{
  "patch_size": [4, 4],
  "layers": 14,
  "beta1": 0.9,
  "batch_size": 64,
  "weight_decay": 0.1
}
Rows from block 6, named by matrix and row number. Rows with one number belong to one neuron. Each number is 200 + 40 x the weight over its row's rms, rounded and kept within 0 to 999. All counts start at 0. After the name is the row's rms in percent of the matrix's.
# fc1: MLP up (model.blocks.6.mlp.fc1.weight, 1536x384), inputs 320-383
# fc2: MLP down (model.blocks.6.mlp.fc2.weight, 384x1536, transposed), outputs 320-383
fc1.851,086,251,104,229,236,221,167,215,197,229,217,202,197,191,211,191,198,185,200,170,262,224,243,163,181,118,158,243,203,219,275,195,229,183,231,259,165,171,218,122,241,364,218,225,179,152,212,175,186,204,190,216,190,187,170,292,173,178,161,261,147,227,199,191,225
fc2.851,080,236,158,243,222,216,228,213,218,160,157,206,128,166,172,192,214,108,178,277,190,211,196,199,175,203,293,190,169,203,173,196,147,193,414,211,123,197,136,209,187,203,186,216,211,208,321,214,172,146,122,183,217,174,177,168,204,195,219,224,189,206,213,201,197
fc1.852,102,188,213,220,295,216,235,205,164,158,160,211,202,238,169,214,206,132,231,125,196,215,156,184,226,176,253,227,168,183,88,172,199,190,185,183,316,184,183,211,161,205,237,150,210,155,195,151,199,211,197,218,164,258,231,226,239,213,172,214,176,232,148,217,187
fc2.852,093,177,140,181,202,182,164,214,140,152,224,210,165,181,235,173,211,130,228,295,157,199,208,191,197,228,229,207,178,201,160,184,79,200,23,177,224,290,177,189,183,199,234,193,208,187,169,175,123,163,166,222,165,251,147,205,213,217,215,222,196,233,216,202,204
fc1.853,104,225,244,265,201,239,218,224,159,238,118,194,171,171,236,236,288,217,227,227,207,159,159,216,174,259,215,222,191,108,184,135,166,177,206,158,275,215,127,246,152,192,176,216,139,183,96,206,173,251,208,162,205,110,230,184,291,184,187,170,138,165,190,187,154
fc2.853,095,214,187,105,159,216,103,200,161,166,157,195,168,213,154,205,177,171,190,187,198,198,188,197,180,211,267,245,218,230,165,203,129,282,153,201,113,229,175,127,193,272,230,214,209,198,238,184,124,165,203,247,236,210,168,124,192,192,263,161,220,267,234,238,146
fc1.854,093,167,210,156,169,150,273,184,172,195,162,202,153,168,187,204,173,182,215,148,196,118,212,219,211,227,284,197,201,181,191,125,173,224,148,142,174,160,164,225,185,157,203,190,194,194,147,165,210,242,217,186,192,164,152,158,190,247,207,206,222,200,225,247,236
fc2.854,091,249,267,135,224,199,212,152,225,227,182,207,180,214,205,183,227,223,224,89,236,178,210,199,201,220,143,208,147,210,144,160,214,223,152,253,230,299,240,361,219,183,199,225,201,178,206,203,226,251,283,196,147,230,219,225,210,153,193,180,164,173,187,243,199
fc1.855,102,247,195,190,138,242,190,215,231,233,144,200,266,206,213,175,217,211,234,200,180,241,193,199,214,197,157,205,216,234,263,121,231,199,194,204,118,159,210,154,162,194,258,204,265,167,208,204,182,204,254,216,186,188,175,190,197,147,106,203,164,199,200,215,240
fc2.855,108,165,200,157,193,193,183,268,211,119,127,242,194,102,111,191,217,168,234,192,196,220,134,215,199,258,142,203,219,179,247,194,183,180,321,201,141,216,173,160,202,199,227,224,193,217,198,199,219,153,194,214,220,184,233,182,232,225,212,221,211,270,142,212,215
fc1.856,113,212,167,195,166,128,226,198,156,177,153,165,152,198,251,170,193,197,218,271,242,180,152,294,228,155,222,205,228,286,117,235,165,153,267,185,208,169,179,216,161,202,162,158,143,150,269,186,178,180,164,190,168,239,187,131,339,284,211,154,202,178,196,240,292
fc2.856,119,247,211,221,138,192,213,151,211,257,166,197,165,231,160,204,187,203,210,199,192,205,243,166,164,214,134,190,222,195,137,209,271,362,71,153,256,135,240,248,191,184,179,182,220,185,167,228,305,168,186,189,218,154,172,102,205,215,174,153,249,191,175,277,189
fc1.857,087,178,196,186,182,160,187,184,243,157,195,168,151,132,141,189,246,227,222,137,196,82,246,226,182,173,219,224,188,150,194,229,184,172,155,139,58,157,241,246,244,248,234,199,212,215,126,212,185,207,164,240,209,132,180,166,174,229,267,215,181,194,263,149,250
fc2.857,081,239,211,281,217,201,175,211,237,274,221,250,164,221,204,247,143,215,254,299,194,236,167,247,204,217,199,193,227,221,170,179,177,169,192,186,145,232,236,296,205,249,180,217,236,166,223,183,178,267,238,160,193,243,170,246,191,129,184,212,200,226,188,261,251
fc1.858,095,201,225,218,246,208,248,194,188,135,173,272,192,194,259,208,151,160,167,181,210,182,148,207,148,168,292,248,127,134,171,103,219,231,209,193,232,205,188,197,157,110,184,198,266,156,107,205,217,243,141,157,193,233,193,183,207,161,123,230,195,195,212,191,199
fc2.858,112,185,154,202,181,239,198,200,221,169,175,182,151,163,216,134,160,228,133,284,212,236,211,175,221,235,286,199,262,209,169,172,151,216,269,175,201,222,149,216,145,223,142,191,195,203,174,198,177,193,180,182,197,216,156,127,169,205,213,175,237,214,189,207,160
fc1.859,111,142,176,274,198,197,208,181,249,250,171,243,171,198,213,247,214,178,229,111,251,227,221,208,274,184,202,219,233,259,310,223,212,148,154,274,181,192,215,227,229,121,245,215,281,253,183,198,212,161,154,218,170,142,182,209,212,254,163,223,188,173,240,212,244
fc2.859,101,224,201,166,173,209,160,170,188,186,212,184,302,122,170,147,198,196,220,248,237,154,179,194,228,133,219,228,173,208,200,233,159,208,262,180,211,135,181,215,195,201,247,192,225,181,341,211,131,198,223,246,200,186,189,220,198,228,179,229,183,153,212,186,222
fc1.860,112,98,138,148,227,111,255,149,205,262,201,306,143,250,170,212,215,186,219,199,197,290,221,184,167,204,193,188,201,233,165,157,213,239,203,258,207,164,210,253,220,197,206,179,138,185,197,182,188,216,148,128,226,181,187,262,202,208,171,222,220,252,243,191,221
fc2.860,119,211,235,215,278,168,188,255,235,184,248,173,311,186,239,165,229,135,217,176,197,226,210,229,205,254,195,168,292,198,243,220,227,253,198,171,259,179,98,200,141,223,173,201,143,193,186,151,225,250,193,222,182,172,240,122,216,249,212,200,190,144,189,151,177
fc1.861,092,186,248,241,125,168,208,187,203,194,191,167,138,197,167,201,229,187,193,153,187,125,208,205,180,206,237,195,244,245,118,192,215,208,161,179,151,154,205,197,208,191,226,165,155,94,167,185,175,224,226,110,181,185,168,170,232,149,175,149,187,156,232,162,231
fc2.861,074,114,298,124,200,210,211,226,225,169,206,172,271,207,145,116,201,166,223,275,220,168,235,212,203,219,204,203,216,198,125,207,104,164,225,181,226,185,282,205,259,159,100,216,214,192,179,207,133,261,236,136,226,155,194,161,259,176,178,154,209,225,188,207,217
fc1.862,111,208,143,309,212,205,185,251,185,212,101,180,147,158,191,252,234,216,252,196,227,269,222,197,217,158,235,226,231,130,245,201,203,181,158,210,175,235,188,203,214,178,206,193,151,207,248,200,222,196,177,127,201,215,143,139,242,176,286,225,226,180,178,232,278
fc2.862,110,215,192,132,204,188,144,208,171,220,175,280,236,191,212,124,203,171,217,272,239,148,181,213,264,171,129,184,118,195,242,197,149,184,191,124,222,156,153,201,156,226,226,167,212,204,197,228,125,196,168,214,198,227,217,204,243,185,178,217,206,165,175,194,225
fc1.863,098,140,174,204,192,191,214,200,222,237,232,194,213,172,184,248,250,237,167,171,213,226,250,237,142,199,97,167,221,172,183,170,159,203,168,208,166,169,198,199,189,186,243,193,219,171,276,218,160,232,121,252,234,211,237,254,186,209,140,173,254,182,245,236,195
fc2.863,109,154,168,180,253,170,200,228,224,203,207,185,337,231,198,71,138,261,226,98,178,200,186,198,205,222,233,198,237,204,192,240,212,262,252,188,243,174,102,190,169,256,288,179,175,193,133,180,250,226,158,244,232,222,151,145,221,248,183,184,174,83,169,210,185
fc1.864,111,104,184,153,233,170,174,188,191,225,224,173,263,222,176,170,220,173,210,136,189,140,197,291,138,199,207,227,226,207,153,240,219,202,200,236,202,166,210,239,193,178,200,136,145,221,242,204,175,191,158,222,248,134,149,170,116,173,130,207,177,185,207,207,241
fc2.864,122,162,175,250,120,228,231,214,266,113,189,228,277,221,130,153,174,199,177,142,187,189,183,177,229,211,253,210,198,188,359,234,287,254,202,226,240,169,201,215,195,224,282,165,192,189,268,178,266,140,144,213,204,188,202,230,213,194,131,182,224,155,165,248,191
fc1.865,116,213,209,185,240,289,155,231,200,204,164,172,213,117,211,193,184,192,188,215,147,140,188,220,169,182,208,213,246,159,216,255,238,183,177,194,98,160,222,162,199,287,204,237,252,232,197,178,250,231,211,182,158,188,203,237,149,185,230,171,233,158,257,175,182
fc2.865,104,210,240,217,224,228,154,217,187,198,152,172,134,225,205,255,150,214,244,208,227,216,190,219,223,157,292,191,228,204,185,135,198,202,183,241,152,227,213,275,246,134,212,174,218,183,187,204,211,221,241,219,221,348,179,251,165,262,137,204,205,217,213,186,215
fc1.866,092,163,299,268,184,188,259,182,232,200,181,225,186,144,221,183,231,195,180,182,163,187,195,161,209,174,224,225,185,304,194,169,212,229,170,105,190,159,173,237,216,82,244,182,225,154,228,183,225,204,194,173,181,206,218,215,169,270,222,263,160,235,160,194,158
fc2.866,080,143,194,221,102,196,273,165,178,247,154,162,254,172,209,319,182,199,204,158,198,180,174,207,138,178,156,238,223,160,155,170,188,230,537,218,173,179,185,204,177,186,244,184,200,224,149,154,174,152,255,176,179,251,188,236,124,243,249,195,218,195,205,170,143
fc1.867,100,194,215,247,312,196,196,174,137,151,160,207,226,201,199,236,252,154,224,137,182,234,162,156,228,181,223,204,176,197,118,209,210,228,207,162,328,163,191,231,166,202,202,186,200,168,188,150,154,236,251,180,167,227,201,239,208,184,154,196,152,201,141,227,180
fc2.867,097,196,131,218,207,176,175,222,115,152,228,201,176,175,216,149,222,117,213,325,176,212,211,230,203,271,209,205,166,185,151,136,73,150,109,144,232,321,154,178,154,206,245,175,218,211,154,179,124,167,165,217,167,229,161,151,214,211,206,201,190,234,242,206,190
fc1.868,114,236,264,212,238,250,174,182,199,229,232,94,194,110,181,198,205,215,233,108,174,240,172,254,176,187,239,152,190,200,218,112,201,174,183,272,280,212,185,192,209,214,213,162,263,205,150,183,225,193,311,157,209,213,212,221,233,205,174,267,181,178,234,191,170
fc2.868,125,197,151,171,261,255,122,211,247,104,155,226,248,212,68,237,179,212,244,202,162,243,217,179,210,280,188,212,237,185,236,167,162,219,297,158,259,198,189,150,205,175,233,224,204,200,235,195,220,250,270,190,227,260,266,222,174,178,175,182,197,207,213,325,205
fc1.869,110,0,225,170,181,166,176,95,224,207,174,203,188,208,222,205,118,216,251,173,192,162,203,157,208,178,172,119,204,209,255,212,229,170,193,182,275,205,188,165,256,243,208,182,173,195,223,194,173,175,114,89,212,224,221,191,171,235,201,232,210,207,195,189,187
fc2.869,112,169,157,295,224,171,244,143,178,220,174,193,137,189,173,162,253,284,180,138,200,180,188,233,191,169,105,210,198,220,220,208,215,221,293,211,195,97,266,284,181,281,132,208,207,203,228,187,235,228,227,200,186,232,222,205,214,223,205,197,177,171,217,210,214
fc1.870,075,203,224,229,184,233,213,174,210,179,221,245,221,203,183,211,229,256,200,257,157,256,203,173,219,184,197,214,133,253,274,179,205,127,194,198,225,136,213,183,216,177,185,172,181,169,189,206,208,187,250,230,251,156,186,236,239,182,196,266,164,132,160,206,145
fc2.870,072,182,171,145,163,189,215,201,166,196,175,237,145,176,238,240,250,116,200,214,183,226,227,208,194,207,185,227,208,182,129,144,108,233,468,144,224,210,170,129,206,196,250,238,193,222,182,223,289,101,217,260,197,204,191,220,200,188,187,202,166,177,181,226,195
fc1.871,102,122,198,189,172,221,181,229,211,219,120,213,182,251,176,159,208,200,225,246,220,196,202,291,172,224,203,244,187,154,252,170,287,192,219,95,149,198,239,272,262,233,245,169,204,164,213,200,182,206,260,162,205,264,190,198,238,211,163,218,238,216,224,218,191
fc2.871,120,190,170,180,147,221,203,176,217,235,181,186,269,186,168,57,156,254,199,154,203,173,184,192,190,244,215,220,214,215,243,188,188,205,288,274,219,212,190,191,244,148,293,238,211,238,163,201,206,221,152,178,234,183,176,245,200,222,162,236,175,143,219,187,212
fc1.872,115,238,231,184,199,228,260,180,232,285,198,169,322,210,161,284,227,164,241,129,266,159,241,227,153,169,226,212,208,190,234,248,189,154,173,237,239,184,241,185,279,151,190,216,181,190,245,205,169,215,175,144,234,113,139,123,217,165,176,206,152,262,216,185,166
fc2.872,119,211,139,189,144,209,202,220,205,142,197,240,342,259,116,159,222,240,199,223,210,202,196,214,202,157,258,183,167,168,192,198,178,197,252,238,180,151,169,263,183,217,201,184,228,159,329,223,177,191,264,249,211,178,211,230,198,203,191,186,177,118,189,176,207
fc1.873,110,160,161,253,210,127,173,209,219,271,144,215,210,239,185,245,204,210,209,142,194,263,236,207,179,242,195,230,162,281,223,167,193,202,169,203,244,250,225,255,292,170,242,210,251,232,161,218,233,186,227,285,173,167,171,174,272,249,156,206,158,252,201,222,203
fc2.873,106,185,203,129,237,203,182,193,206,187,238,236,201,178,260,173,271,198,223,224,187,255,209,229,209,223,192,188,233,265,259,187,183,231,164,186,189,142,187,200,247,177,202,194,195,211,174,213,151,276,267,230,202,316,244,256,202,210,188,165,124,202,167,247,168
fc1.874,106,199,224,203,247,184,236,155,130,188,196,150,139,205,106,197,201,190,295,287,220,167,220,252,133,150,135,261,149,166,234,232,164,192,193,210,245,263,257,256,242,155,180,206,168,149,218,215,202,205,254,244,143,220,209,221,232,292,186,192,185,296,250,218,192
fc2.874,123,189,290,152,158,232,242,272,169,292,143,203,277,176,257,175,163,204,208,207,209,192,208,212,178,233,310,190,216,208,185,210,224,155,196,161,199,148,168,127,215,205,259,201,191,190,207,168,286,288,154,219,210,86,145,253,199,195,195,206,198,139,175,124,191
fc1.875,101,169,153,160,180,189,253,203,173,186,147,234,140,168,193,213,217,211,215,170,178,176,234,209,206,204,258,163,248,168,152,199,220,184,172,175,196,163,147,288,198,174,190,187,200,227,148,165,172,239,210,242,190,188,191,152,188,249,199,181,247,170,234,199,199
fc2.875,090,246,245,134,187,188,213,197,205,184,209,178,196,194,237,103,219,173,195,94,223,191,215,194,178,139,72,188,131,184,140,179,187,237,142,234,212,306,258,376,189,118,175,181,190,184,145,197,213,231,252,217,229,207,214,218,216,146,213,202,197,192,192,210,195